Rows from block 15 of the image encoder of a small image captioner, named by matrix and row number. Each number is 128 + 32 x the weight over its row's rms, rounded and kept within 0 to 255. All counts start at 0. Numbers have three digits each.
After each channel's rows are labels from the 100 images, of 14976, where the channel reaches its highest value: "top examples" is what is common among them. Only what is clearly more common there than usual is listed. The data: rendered scenes of toy objects such as cars, trees, mugs and chairs.
# r30: branch 2 reduce pointwise conv (encoder.blocks.15.r3.0.weight, 72x288x1x1), inputs 72-143

r30.51:092157159162162138125158177146172095102146133171145128113147143126120181158101172135113133152139130156114159120114124131171140127161182156152150126141120142117165136165152089119157220154150143088116134104146128116152
top examples: umbrella

r30.67:118135087153120109105164135100152195153100098088087143107119113175160114168147110161179154101145154140160075115168177107088140160117090111178147189149142171131135182133166132112119120148139112156129129165124172114141
top examples: count: one

r30.21:095068121135125128138104067137126158100133167118098130062117149052142123057132163139059149154106047079119145148108084086130094061151141137128163072132077120097090107106082138134096121104077161101106159148134112111098
top examples: hammer

r30.71:160151143100151135175130100080138123117133099130099148154097169180110167177134134125161092132147180139104204162125085111130112162144108151134159124142202118078103211132161133132106170075072108134126127147113130129160
top examples: count: one

r30.16:184119098118188142105112129131151107152162085148168115150132150112145164090119118100105130142169103159107084145137083168121158153128158153122125062115164081126179135119084138137141133107120162188094117109127091160126
top examples: hammer; airplane; car

r30.38:156124156153086119129100149166158098145143120158168142167163137121108144143132129114141123094063115148115129110100106153102120144167179115087081127099120125125128086104145154099125125167149153099146126079136115165104
top examples: count: one

r30.31:106124082094169090123158117082150176118116084148102135148078119166120100157117114134169159089105132162164143105151143154081142136118141070146169153098126162123156172159149086180170119089116146166164142148097157135124
top examples: count: one

r30.30:181129094112140171122143120092137172157144159167082136179120150117166140147150134159168111159129153103153180149163165167121166136162091132176158135094159125149116156130117105151142124100166150123183133150110184121136
top examples: hammer; car

r30.12:151095097121102123120184142105130136089125140127058155132075143110145076114161144192129186125145083144137092112197201154091140106113124126237156140157127150122081184152115096146145083092144160131117124162091162084163
top examples: hammer; car; airplane

r30.59:109185138154119127135139122143110144125167111096145117153180153168119145154109127157166101175089214131131186156125156096135151171154123153150157142137184135137116174126156171168126120136096138134137115118141104141118
top examples: count: one

r30.36:142119107091127111120154099140173120124087133165089110161100125160136128149140133144156142095133106180157124110135132113097088129146120079145140156135132133137117146179146150157202073097118133157166112150093164098112
top examples: count: one

r30.62:129133162109135127154096146201136127115194129128146143129171108117074101172111195120136101133110123106120151137093097102135143180132105083129112133165154063112133128103129141123123147120118097134146152130134122145100
top examples: count: one

r30.55:141117117135099080157123183147118140130157108130131078167109114137115145141167096129143127073125166137108137093129148148100147148104159073143105149200184136160149144090166161084139132124144097132134096088107120195160
top examples: count: one

r30.69:164114075110125148133139145066123119107118136117099112121059107137171083119185121154167154126134140107153120120143157174122119144092135170148153172142152125145092155137154170147178101035139150110164122155071170107124
top examples: count: one

r30.66:147195134142113151130149111118125110146130157124116156174102152206131145209159128120150117111143206166106177171129119105115144179169094156160165169136201110129118174120205151172114142121105133141106082180101119143167
top examples: count: one

r30.61:094193160122103146120129156148135146106147130120139135144141119205087134205127134119159135132100189133108142133115131086164100233132132149110183153086190099112120167110189175152124150121141135098141124135131117179195
top examples: count: one

r30.28:166179138136135171128182110125135151122153122156116162162142143197165120158165145131190166145157199151121182146142127127154114145173104150144182159147184135117145171113186166166103115095129169139142159176133133163161
top examples: count: one

r30.40:109175126104130103118143101102125110110149108161119112133113119160142120173154120128138108116124169149178136100133099114116130133124085096107153164132159109116104135131157125182148139100115138124152107127107112105177
top examples: count: one

r30.49:105140057156160139149166133152125108122145110181066122162138084128134132130144108123117125139139131154122155169164137108152108136184148136139139127132162161110093144182167116129110163151123124141110094116139120116134
top examples: umbrella

r30.25:134127148123098133151089092184100115126188140148066128131157124146111156147103169167118137139108169092147185117083103106167153072170160125135129125122113112112115100119150128120106169164129094110123118121145146087108
top examples: count: one; umbrella

r30.10:111177144125140153151149124109092120111106097116089135149129146205142118171144123125182128142134187135139179150117095077173112187151116169110176196091185140094102157108180161148111157137095132128106116146112110120150
top examples: count: one